{"train_examples": 52083, "n_mels": 64, "norm": "rmsnorm", "hidden_act": "swiglu", "head_dim": 48, "qk_norm": false, "inner_norm": false, "moe_every": 2, "expert_mlp_ratio": 1, "layers": 14, "learning_rate": 0.0021, "eps": 1e-08, "batch_size": 48, "adamw_weight_decay_other_params": 0}
Rows from block 7 of a small spectrogram diffusion model, named by matrix and row number. Rows with one number within an expert belong to one neuron, the router's apart. Each number is 50 + 10 x the weight over its row's rms, rounded and kept within 0 to 99. All counts start at 0. After the name is the row's rms in percent of the matrix's.
Before each expert's rows are labels from the 100 clips, of 14976 (inputs lightly noised), where the router gives the expert most weight on average: "responds to" is what is common among them. Only what is clearly more common there than usual is listed. The data: chords played on synthesised instruments. In brackets: how many of the 100.
# router: router (model.blocks.7.mlp.router.weight, 16x128, trained with AdamW), inputs 0-127
# gate: expert gate (model.blocks.7.mlp.gate, 16x128x128), inputs 0-127
# up: expert up (model.blocks.7.mlp.up, 16x128x128), inputs 0-127
# down: expert down (model.blocks.7.mlp.down, 16x128x128, transposed), outputs 0-127

# expert 2
responds to: marimba-like (40); horn-like (33)
router.2 092:56 40 63 62 43 41 69 50 58 48 53 47 50 54 52 58 49 59 53 40 62 45 53 49 50 65 45 37 47 39 38 46 53 48 47 53 52 64 63 48 57 45 50 36 53 26 55 49 61 43 47 60 42 46 41 53 44 64 49 46 47 60 60 50 63 66 65 63 40 62 60 48 53 61 63 36 50 54 47 45 51 31 40 65 46 41 49 71 57 36 43 29 50 37 52 45 64 40 54 49 59 48 26 72 70 41 34 32 66 46 33 50 47 56 44 35 62 35 51 57 59 49 32 36 47 59 48 49
gate.2 170:73 40 50 50 50 50 64 40 44 53 55 50 63 40 50 59 50 48 43 59 76 50 50 60 57 50 46 42 50 64 27 35 50 50 50 57 50 50 42 50 40 35 64 58 38 74 51 50 50 50 50 50 50 71 50 54 50 43 50 50 43 34 72 50 48 50 50 45 42 50 64 56 60 44 50 42 50 58 29 50 43 28 47 71 52 42 51 50 50 68 50 50 50 39 57 42 50 50 39 50 35 50 50 50 50 52 79 50 50 62 70 70 38 42 50 17 47 61 43 50 41 50 64 50 50 55 35 50
up.2 187:41 64 50 50 50 55 41 53 54 50 39 50 38 62 71 50 50 50 50 44 50 50 31 46 46 50 50 63 50 50 76 67 50 50 50 50 42 50 50 50 46 50 38 37 65 31 50 79 50 54 50 50 50 50 50 36 50 50 50 43 50 55 25 47 50 59 47 50 62 58 43 37 33 50 50 57 50 44 50 50 51 62 50 25 50 40 46 37 39 28 76 58 33 63 41 64 50 57 59 63 74 61 50 50 45 50 50 50 65 50 32 50 50 45 31 50 63 36 50 64 54 45 32 50 37 45 63 42
down.2 124:22 58 66 50 44 35 50 50 50 50 50 59 50 60 50 34 75 50 38 50 50 32 50 65 62 50 50 50 64 40 69 55 50 65 36 49 50 54 50 59 50 45 60 50 61 36 43 50 56 43 26 41 59 50 70 50 50 36 63 42 52 50 50 50 45 39 31 50 50 50 64 61 52 61 46 54 38 50 50 42 50 51 76 33 30 50 69 50 30 50 50 50 50 38 50 50 71 50 57 50 66 53 50 43 50 50 29 57 40 33 37 64 57 50 50 50 34 46 50 50 50 50 65 50 50 55 50 39

# expert 12
responds to: clarinet-like (30); square lead (26)
router.12 093:56 49 77 49 61 54 49 44 51 54 71 55 61 60 45 41 61 58 46 22 54 58 46 76 46 46 54 42 45 59 46 42 38 57 60 57 53 54 49 50 52 56 56 41 42 57 32 42 39 31 43 54 40 64 59 57 59 41 44 43 49 49 54 53 49 58 43 37 38 65 34 46 64 45 70 45 62 39 45 44 56 52 45 52 47 27 52 59 45 35 65 48 52 50 64 34 44 54 49 60 56 40 57 47 48 42 45 53 65 47 39 47 50 56 52 45 61 56 30 82 64 57 50 58 31 50 45 50
gate.6 093:63 50 50 50 64 50 80 50 50 58 50 50 50 61 43 50 50 37 48 50 37 50 34 50 50 50 50 61 50 47 50 50 46 66 50 41 50 37 35 73 75 35 42 42 56 50 50 50 41 39 62 50 61 50 31 50 50 50 50 50 28 50 50 52 50 50 54 50 50 50 60 54 44 50 50 50 67 58 50 50 55 50 43 50 50 50 50 50 20 50 49 50 50 38 50 59 61 46 42 29 50 59 50 66 28 87 50 31 50 50 50 53 49 50 50 50 31 50 68 50 80 50 50 50 67 50 50 40
up.6 094:37 50 56 74 32 50 31 50 50 50 50 50 50 37 50 50 59 50 79 37 51 73 50 64 50 50 46 57 48 47 49 64 50 44 20 50 42 50 50 57 50 47 50 40 31 59 50 50 50 59 25 50 34 50 57 60 50 41 50 50 73 50 26 62 59 50 50 42 42 50 58 55 52 50 64 50 54 56 48 50 50 32 40 44 50 54 50 50 64 50 50 50 50 50 74 39 50 50 51 50 54 48 50 50 65 32 50 50 60 70 50 50 38 29 50 50 76 50 65 50 32 50 55 50 40 63 44 50
down.6 096:50 50 50 50 59 50 38 46 59 76 53 50 50 50 50 50 50 49 50 50 72 50 26 65 50 50 57 65 50 61 50 50 50 64 58 50 53 50 63 50 44 43 50 72 50 46 50 73 50 50 50 50 41 50 72 34 42 50 50 55 50 50 50 50 56 38 69 50 50 50 50 71 50 50 68 50 50 80 58 33 50 54 50 54 33 54 53 76 48 50 50 50 50 50 84 56 50 50 79 64 68 50 49 50 50 37 50 50 32 50 50 50 72 50 50 50 44 57 50 50 46 50 51 59 50 65 54 59

# expert 11
responds to: arpeggio (100); playing: arpeggio down (51); marimba-like (32)
router.11 104:48 53 50 49 65 59 57 37 31 42 52 59 49 34 59 50 36 45 57 66 62 51 64 26 45 69 39 38 54 53 32 58 42 34 61 44 60 50 58 51 53 45 48 49 47 59 42 51 50 40 54 53 45 71 50 55 67 54 60 32 62 60 50 46 63 32 65 59 40 51 68 44 38 49 47 34 60 52 50 75 54 49 50 37 56 46 33 60 38 55 62 51 46 41 57 56 57 61 43 43 45 61 46 56 58 44 63 49 26 50 55 46 57 53 44 53 56 71 48 62 29 47 51 65 59 60 48 52
gate.6 117:33 47 69 31 50 42 53 50 50 61 23 63 61 50 78 50 62 35 58 50 50 67 50 50 50 44 50 34 53 50 50 64 48 25 50 67 50 50 38 50 43 43 50 50 48 33 42 47 34 65 50 50 57 50 50 67 49 50 50 68 50 50 62 58 50 50 36 64 70 63 50 56 50 50 42 38 41 60 60 50 56 68 50 50 50 55 50 49 53 50 53 66 50 50 50 72 46 50 24 50 50 50 50 42 50 60 50 33 64 50 54 35 50 31 50 50 50 55 29 50 38 50 50 50 34 50 50 63
up.6 104:50 50 39 20 50 50 50 50 50 50 34 46 50 50 50 50 75 50 50 50 61 38 50 42 62 40 42 29 50 50 50 50 50 50 50 59 50 50 53 67 50 50 31 39 52 50 52 50 38 50 50 50 50 59 62 78 35 46 67 54 50 50 45 50 40 50 57 56 40 61 50 65 50 43 50 47 31 50 50 44 50 69 62 50 58 50 50 62 28 74 50 50 34 32 50 50 30 50 25 50 59 55 66 50 35 64 50 58 50 39 67 35 33 50 50 76 50 41 50 42 36 50 50 50 50 50 47 50
down.6 097:40 50 50 63 50 36 50 50 47 39 16 50 50 50 37 45 50 60 52 50 73 50 44 50 50 49 50 65 50 71 46 50 40 41 50 43 50 50 50 68 44 50 50 40 41 27 62 50 50 50 50 50 26 67 50 50 23 36 47 28 50 62 71 66 50 37 32 28 50 50 37 50 59 57 50 50 50 50 50 43 37 50 35 60 50 50 50 65 61 50 50 43 50 56 43 63 63 50 45 50 50 50 50 60 44 50 50 50 50 50 42 50 50 75 35 50 50 62 32 50 50 50 74 50 50 39 53 38

# expert 1
responds to: arpeggio (100); marimba-like (56); playing: arpeggio down (53)
router.1 123:30 45 43 41 43 41 52 51 53 63 48 53 53 54 36 27 36 49 50 63 34 40 36 39 54 52 53 49 43 37 45 64 47 48 78 37 54 31 47 35 61 59 61 59 68 30 52 53 49 40 56 53 52 35 35 55 42 44 51 50 50 54 43 46 34 51 57 57 55 51 35 60 45 66 44 52 31 52 62 46 58 43 58 52 46 60 51 56 44 59 64 45 30 51 59 44 52 42 51 62 30 50 48 34 54 53 43 58 41 31 56 73 56 59 43 57 55 63 60 60 61 59 66 38 38 53 55 50
gate.11 093:34 41 68 50 50 61 69 50 28 50 50 43 73 54 54 50 50 50 54 50 50 48 57 50 62 55 41 50 50 61 33 59 81 50 50 58 50 50 50 32 50 50 57 50 36 39 50 86 50 50 70 44 50 50 50 50 58 50 50 54 25 38 46 50 61 50 50 50 53 66 63 35 50 50 50 56 46 50 53 50 50 85 31 34 50 51 50 56 50 50 53 50 49 50 50 50 50 48 43 50 58 50 50 50 50 44 50 43 50 30 61 50 50 48 35 47 50 50 50 38 73 33 50 50 50 43 58 22
up.11 101:50 50 47 50 51 55 50 50 66 40 34 50 42 54 39 50 33 50 63 50 47 48 35 50 50 51 39 50 50 50 50 59 14 52 50 50 60 63 50 50 50 50 40 75 50 61 50 41 50 50 50 50 39 50 50 61 50 48 50 32 69 50 50 50 44 50 50 50 23 50 52 60 50 50 65 50 49 57 50 50 63 50 69 60 25 50 50 50 49 50 50 50 44 50 67 50 33 53 50 43 49 75 50 50 50 50 36 48 50 76 50 50 50 30 57 44 72 58 50 65 34 66 50 50 38 56 26 72
down.11 083:68 50 65 57 59 72 50 32 52 69 58 50 33 50 50 50 66 41 50 43 50 31 50 43 50 50 54 55 50 62 61 34 36 36 50 50 50 52 50 57 68 22 50 67 31 50 50 62 44 50 50 50 58 38 45 50 50 59 35 50 50 20 50 32 50 50 50 50 48 23 50 50 50 50 50 64 67 50 63 50 50 50 65 57 56 50 36 53 50 72 50 34 50 52 50 50 42 50 50 50 53 50 27 55 50 50 50 50 50 68 50 40 50 50 50 50 50 50 56 50 50 36 73 42 27 50 50 41

# expert 4
responds to: square lead (55); clarinet-like (34)
router.4 099:60 52 40 43 46 61 50 44 54 51 44 37 52 53 57 44 60 50 54 29 57 57 65 89 42 44 45 42 45 62 34 34 55 54 46 72 27 67 40 44 41 43 49 47 62 29 61 56 54 62 45 39 44 56 44 67 52 38 32 47 34 44 47 59 48 61 41 64 40 51 44 36 41 48 48 57 32 56 50 39 38 62 58 38 38 53 48 51 46 34 52 52 55 54 55 47 42 59 73 44 56 54 43 48 54 29 34 46 54 46 52 46 41 42 54 40 60 55 53 50 67 47 46 59 49 47 53 57
gate.6 070:50 50 54 31 50 56 66 56 64 40 50 19 50 18 50 65 69 50 49 50 34 50 48 50 70 50 50 50 50 39 50 50 50 30 50 44 46 53 50 39 50 50 30 66 50 50 50 50 50 44 50 42 62 39 25 50 43 50 55 50 45 50 75 50 37 50 50 70 34 59 50 50 50 50 50 32 30 49 60 50 43 50 50 50 45 50 50 50 67 46 53 34 50 50 68 48 50 50 50 32 50 50 50 36 59 61 50 79 41 50 58 50 50 50 50 32 61 50 68 50 32 52 50 50 50 50 50 54
up.6 082:57 57 50 33 50 61 51 50 83 50 52 50 50 50 50 50 78 50 34 56 50 52 66 40 66 56 50 34 50 39 60 55 60 29 50 42 39 50 67 50 59 36 50 62 41 50 79 45 36 50 50 38 50 24 50 50 50 50 50 50 50 50 50 50 50 50 49 50 41 62 50 50 61 50 50 50 50 62 67 50 38 50 50 50 50 50 50 43 59 50 50 53 31 65 66 50 43 35 50 41 60 26 50 50 50 50 50 50 50 39 50 61 27 38 50 50 57 31 63 50 21 41 50 50 51 50 50 35
down.6 081:50 50 56 50 52 50 50 45 65 50 27 50 50 48 75 31 60 60 50 67 50 50 50 50 50 64 61 38 68 46 62 50 50 74 50 50 39 50 51 38 50 75 50 50 64 50 68 24 50 50 50 30 50 44 33 50 67 50 49 59 50 50 54 50 50 71 50 60 50 50 36 50 50 50 50 28 50 50 50 50 53 50 50 50 65 50 50 35 58 50 34 46 36 50 50 45 43 53 46 50 48 50 38 50 50 72 29 31 54 30 50 50 50 31 45 50 50 59 50 50 48 60 50 50 50 76 34 64

# expert 13
responds to: organ-like (45); power chord (25)
router.13 089:59 46 38 43 53 47 37 48 61 38 70 50 83 58 59 55 42 37 56 46 58 64 53 63 47 53 41 54 50 56 50 70 47 48 41 72 43 53 46 58 35 29 49 55 68 58 48 56 53 40 56 43 50 36 32 59 66 61 48 50 52 57 36 39 66 48 48 78 45 38 37 52 54 53 56 45 47 46 39 54 56 50 46 42 43 62 56 47 64 43 59 46 48 50 52 60 36 54 59 35 50 56 45 38 50 36 65 49 53 45 39 48 54 47 58 58 44 51 50 42 72 45 58 52 67 67 33 66
gate.6 077:50 65 55 50 50 66 50 50 31 33 46 50 50 50 50 50 52 50 50 50 47 50 50 50 50 50 71 34 48 50 50 63 50 40 50 45 57 50 33 20 34 50 68 50 59 50 50 28 37 63 50 50 62 30 54 34 31 50 50 50 50 50 50 38 52 21 50 30 59 60 50 50 50 50 62 41 50 50 18 50 50 59 50 53 40 44 46 65 50 30 50 50 38 39 45 50 50 50 50 29 59 68 35 32 52 42 42 50 50 50 50 38 50 50 50 50 50 46 72 50 50 71 65 46 51 50 50 52
up.6 105:34 65 61 50 50 64 47 49 34 22 50 50 34 50 50 56 62 50 50 65 50 65 54 40 61 50 72 50 34 33 50 52 50 54 50 53 50 50 67 24 50 50 52 41 38 52 69 50 39 50 50 61 50 48 50 65 50 50 57 50 50 50 65 50 50 50 50 58 53 51 38 50 50 48 62 50 31 37 50 85 50 55 50 66 39 33 50 51 50 50 50 35 50 70 46 41 50 34 50 69 61 57 25 50 50 50 40 68 50 53 50 50 57 60 68 50 36 50 50 59 41 50 50 50 50 43 50 38
down.6 089:50 50 53 50 37 50 32 50 76 66 57 50 76 62 50 67 50 50 60 50 47 72 50 71 52 52 50 50 69 50 50 50 65 44 50 33 63 50 47 50 34 50 40 50 50 55 41 50 75 67 27 88 50 50 50 50 50 50 44 50 50 40 68 50 50 50 49 50 35 68 50 46 68 76 36 60 62 57 35 50 50 50 30 50 38 46 29 50 59 53 50 50 48 58 50 50 66 50 50 60 50 59 45 51 50 50 50 60 50 50 50 50 50 50 65 50 50 43 50 50 50 50 46 51 50 50 52 50

# expert 9
responds to: square lead (32); vibraphone-like (32)
router.9 091:68 51 55 57 58 55 48 50 67 34 49 33 69 63 49 49 66 60 53 43 43 61 60 54 68 68 62 60 44 36 41 40 56 47 45 53 52 56 55 53 50 54 45 50 52 58 24 35 31 44 55 53 47 57 50 57 39 45 48 34 62 56 49 54 64 34 47 60 65 57 46 46 49 36 61 64 49 39 33 38 48 56 70 66 52 60 69 45 52 49 62 52 53 45 41 36 61 36 44 54 50 45 31 60 37 41 59 41 46 47 48 61 29 65 40 73 43 58 52 52 54 52 55 37 39 56 43 52
gate.5 102:35 62 50 50 50 65 30 50 50 45 50 51 27 57 50 53 30 66 50 31 50 50 42 50 59 20 50 50 38 58 50 50 50 50 54 53 68 28 44 50 62 50 64 50 50 50 50 42 50 40 11 50 50 38 57 57 47 50 54 50 34 70 50 50 50 62 46 50 65 47 50 50 50 50 51 50 35 50 50 50 50 27 50 45 63 50 50 51 50 50 61 50 37 50 36 50 34 65 68 50 48 66 30 50 50 50 35 50 50 50 50 50 31 66 50 50 50 50 49 50 48 46 50 67 66 50 50 30
up.5 085:50 50 40 50 50 71 61 45 50 31 50 50 50 50 59 50 50 50 62 50 75 50 58 56 50 50 50 63 44 50 47 50 50 50 50 70 50 50 29 33 41 37 78 50 47 33 54 45 50 50 05 53 50 37 38 50 50 26 55 50 50 50 59 60 59 50 39 50 51 45 37 34 50 67 66 33 37 50 50 67 45 33 42 50 50 65 50 50 50 50 50 39 50 50 29 51 50 50 50 50 43 50 50 56 44 50 50 50 50 52 81 60 50 32 67 50 50 50 50 50 50 50 50 50 50 50 50 41
down.5 099:34 46 50 50 49 50 68 66 34 50 50 56 28 50 50 44 54 35 50 77 52 43 50 37 50 24 50 37 28 61 50 61 50 50 50 50 54 31 50 50 50 39 61 50 46 50 57 44 37 67 59 40 59 50 32 50 66 50 50 50 50 50 71 50 50 50 66 50 50 50 41 52 53 29 50 50 46 50 53 50 52 54 50 50 55 45 41 36 50 38 44 50 50 69 50 50 50 61 29 50 50 50 50 24 67 50 51 41 36 50 18 43 50 53 50 50 75 61 50 45 35 50 50 55 28 50 50 50

# expert 10
responds to: vibraphone-like (66); power chord (34)
router.10 104:55 39 56 40 47 58 73 40 56 52 58 38 68 46 33 53 45 47 47 50 43 58 40 45 48 57 58 39 50 39 32 41 55 44 58 45 60 39 46 43 69 60 37 36 50 41 46 45 68 34 54 50 37 50 32 64 40 43 47 30 42 61 70 35 76 46 48 65 44 49 53 51 50 52 38 36 46 45 56 38 44 44 47 72 47 56 65 56 47 45 52 60 47 56 42 46 62 47 32 59 51 50 43 70 50 53 59 28 48 44 38 49 60 67 57 38 49 55 47 66 65 55 48 58 40 47 47 61
gate.2 093:50 50 58 50 57 50 50 50 50 50 50 50 50 50 50 46 55 59 58 61 55 50 50 50 50 80 50 72 50 50 50 50 78 50 50 50 45 50 64 50 50 29 50 50 44 50 45 50 39 50 69 30 58 50 51 50 50 58 61 50 47 28 59 58 50 36 50 50 48 50 44 66 52 50 50 69 50 50 50 50 50 50 57 42 47 43 60 49 50 61 50 50 39 81 53 73 50 58 58 66 48 50 70 23 50 50 50 50 50 33 74 50 50 50 66 38 30 54 39 63 50 50 62 65 50 50 50 81
up.2 079:60 50 50 28 47 50 87 42 49 50 50 50 60 50 50 50 61 39 50 31 54 50 29 50 46 01 56 61 47 46 50 50 50 50 50 41 50 50 50 48 50 50 50 50 32 47 50 24 40 50 50 50 42 60 50 29 54 50 50 47 51 50 48 50 50 50 50 53 50 50 50 49 64 50 64 50 50 50 50 50 43 15 50 43 51 63 46 48 50 49 50 24 70 19 50 50 50 57 50 50 50 50 51 50 50 50 35 50 61 58 27 50 51 50 42 50 60 50 50 50 50 50 50 50 50 50 45 48
down.2 088:41 56 50 30 78 66 50 50 59 50 50 31 32 62 50 50 70 50 27 50 48 32 50 50 35 49 50 50 50 54 50 60 50 32 30 50 50 34 50 37 33 58 64 50 50 46 50 40 31 44 41 50 54 50 45 50 50 67 50 50 70 60 50 50 50 50 50 59 50 50 60 52 50 63 31 50 50 50 50 31 50 69 50 50 50 50 50 36 50 46 41 50 50 50 50 50 50 50 35 73 50 48 77 50 29 46 50 50 50 43 50 50 50 50 59 55 66 80 57 59 46 50 70 50 41 50 50 50